Rows from block 10, named by matrix and row number. Each number is 200 + 20 x the weight over its row's rms, rounded and kept within 0 to 999. All counts start at 0. After the name is the row's rms in percent of the matrix's.
# convs0: expand pointwise conv (model.blocks.10.convs.0.weight, 640x160x1), inputs 80-159
convs0.72,075,205,204,210,186,190,177,193,184,214,203,211,213,197,193,234,200,193,174,186,241,180,214,210,235,204,201,192,167,218,205,193,195,171,177,210,195,202,224,229,208,210,206,234,197,190,211,182,171,176,221,189,224,198,191,190,172,190,195,193,169,190,204,218,184,168,208,179,165,203,210,195,221,216,166,211,186,198,199,202,184
convs0.73,107,213,197,229,168,164,205,218,173,176,200,206,210,204,176,219,228,189,193,192,163,205,213,199,208,200,220,212,253,191,194,234,185,227,221,200,229,190,231,205,200,202,183,180,168,183,193,210,173,195,185,201,232,170,195,215,194,191,197,216,204,187,197,199,223,174,249,249,230,186,241,170,172,205,196,176,211,199,163,182,181
convs0.74,166,214,193,201,191,209,241,203,181,238,199,196,245,196,210,218,222,192,207,220,207,195,183,213,177,196,225,192,226,218,189,206,199,198,202,204,201,158,163,197,195,198,248,200,207,196,204,194,202,195,206,208,202,212,215,201,198,192,187,199,183,180,207,162,185,191,221,207,195,184,198,197,227,172,242,176,212,190,235,201,235
convs0.75,018,185,233,188,198,217,193,198,216,219,214,192,212,216,203,184,184,198,239,212,226,221,214,195,238,188,161,219,201,204,195,219,207,190,183,200,176,165,176,206,205,188,217,215,184,223,196,205,228,185,225,202,189,204,211,215,214,183,165,206,200,162,232,192,196,235,213,200,184,154,166,170,197,206,195,209,158,179,161,200,184
convs0.76,075,200,192,163,193,228,237,179,187,222,177,201,246,176,194,212,197,194,213,218,211,182,180,194,171,167,223,218,171,234,196,192,197,177,211,235,201,176,207,201,246,241,212,193,211,206,203,211,204,194,208,225,209,203,214,207,201,179,181,182,182,184,211,145,189,192,190,199,213,173,179,161,222,189,224,172,167,193,210,189,217
convs0.77,106,216,189,188,220,180,181,176,188,239,189,199,187,211,209,195,236,181,205,173,233,186,241,189,219,204,184,211,191,231,178,210,203,217,234,200,201,209,204,197,214,210,221,247,217,217,206,209,175,180,204,183,162,172,184,213,184,204,201,157,213,209,224,224,207,255,165,159,205,234,218,186,194,187,194,195,197,180,235,171,228
convs0.78,100,198,184,183,174,253,209,186,206,218,181,152,234,214,226,208,169,206,198,202,231,175,207,200,201,176,224,196,210,186,182,221,209,185,183,219,224,196,201,207,203,206,188,214,176,200,169,210,189,186,195,219,211,189,204,187,192,200,215,191,190,231,174,220,202,182,199,181,208,174,176,184,189,212,197,209,219,195,212,208,196
convs0.79,039,207,184,208,177,232,204,186,203,181,207,195,197,195,192,185,175,176,191,200,250,235,210,208,227,177,210,210,202,214,216,225,203,213,198,154,210,169,183,201,183,216,207,178,182,179,198,223,207,244,217,202,182,215,210,217,189,208,194,184,204,229,201,194,168,211,241,215,187,187,232,204,202,214,183,215,183,185,178,235,186
convs0.80,045,178,250,191,181,210,187,221,211,183,203,192,195,233,198,198,200,238,208,197,214,220,182,170,197,184,241,206,193,212,212,167,183,204,173,162,211,188,179,242,173,223,204,210,211,174,194,197,189,202,170,201,197,242,211,213,226,223,201,199,207,204,203,193,169,223,206,178,199,192,176,199,193,241,201,221,220,185,187,186,168
convs0.81,118,182,155,160,203,209,173,174,192,192,201,161,215,219,189,171,204,215,193,202,171,172,211,186,232,159,182,170,222,205,194,203,203,185,158,193,210,200,201,236,191,208,215,239,193,231,227,203,220,222,216,220,222,173,209,195,204,200,220,177,241,190,202,176,196,180,221,178,212,218,202,205,203,188,218,218,200,229,197,177,199
convs0.82,033,206,230,218,210,203,205,181,210,188,213,204,226,208,213,197,193,213,191,194,188,202,189,197,200,171,199,199,199,229,196,202,224,240,215,199,206,162,223,188,199,161,196,209,214,204,164,177,228,176,240,184,200,213,166,218,204,167,159,208,209,212,222,223,202,200,202,190,201,157,223,201,210,164,188,183,170,184,154,160,159
convs0.83,049,175,239,185,212,214,202,175,208,211,217,183,145,193,207,198,231,197,209,183,235,211,192,234,198,221,239,209,184,227,182,184,189,202,213,201,193,174,235,191,175,209,219,168,186,167,194,247,212,191,207,190,206,192,234,183,155,193,176,217,192,172,207,227,218,230,178,224,234,200,209,186,204,197,204,222,218,191,203,215,179
convs0.84,076,181,222,201,191,208,206,199,227,166,206,201,176,191,220,200,244,223,203,190,179,208,250,209,172,187,205,186,206,215,209,208,226,193,210,192,197,201,213,182,160,192,168,234,170,195,184,191,225,196,189,196,188,190,193,208,244,223,178,156,250,204,225,206,152,221,177,194,208,194,204,200,231,191,203,194,198,204,180,174,183
convs0.85,149,207,206,186,206,213,200,212,198,196,221,236,211,188,230,162,188,206,191,228,215,211,175,199,196,200,163,199,236,213,191,186,230,209,154,205,237,247,219,188,191,221,177,188,188,157,245,212,222,175,220,231,180,209,201,216,225,183,209,213,238,211,179,185,194,189,198,202,194,213,205,226,204,202,191,208,209,199,222,209,235
convs0.86,104,217,213,183,139,224,188,206,237,167,188,177,227,200,219,218,175,208,160,205,187,215,197,165,220,179,199,207,173,187,161,198,211,202,203,202,197,198,176,172,211,193,204,180,195,186,204,173,176,187,208,196,200,207,237,221,192,230,175,190,194,176,193,246,207,182,178,156,185,178,190,189,179,182,181,187,223,213,190,174,239
convs0.87,052,235,203,192,224,175,197,198,213,220,197,185,226,216,199,208,213,196,143,176,196,187,239,206,225,188,172,189,201,173,176,236,205,226,241,178,173,183,155,192,203,187,220,183,207,222,233,207,179,183,190,201,167,213,194,223,191,196,220,189,193,143,212,212,209,211,202,218,163,220,202,189,201,201,170,219,212,232,171,227,212
convs0.88,071,210,219,167,195,168,219,226,215,203,202,179,169,163,199,208,199,192,183,237,213,212,222,200,188,229,180,212,165,165,168,211,228,192,204,196,219,230,227,214,184,194,201,182,227,168,182,210,177,198,202,173,207,223,194,185,178,161,188,167,188,176,214,182,195,199,204,187,213,205,181,188,238,185,205,194,179,211,230,198,196
convs0.89,061,192,205,204,164,189,213,229,172,187,196,208,185,206,189,174,210,223,188,181,205,226,195,231,229,227,221,207,215,199,205,195,161,214,208,197,233,231,196,199,184,213,226,217,237,213,228,212,191,209,186,220,168,196,260,183,213,210,194,174,189,198,220,214,182,193,207,202,207,184,174,197,261,213,234,231,200,200,180,173,221
convs0.90,091,197,207,175,204,213,198,199,217,190,209,200,190,179,191,180,191,224,229,222,215,193,217,190,203,204,171,199,213,207,188,213,230,144,187,169,200,192,179,186,201,216,215,228,215,204,249,214,192,247,181,234,175,220,209,204,164,234,257,204,209,260,212,216,180,193,168,258,218,228,199,205,211,226,202,212,193,204,221,218,197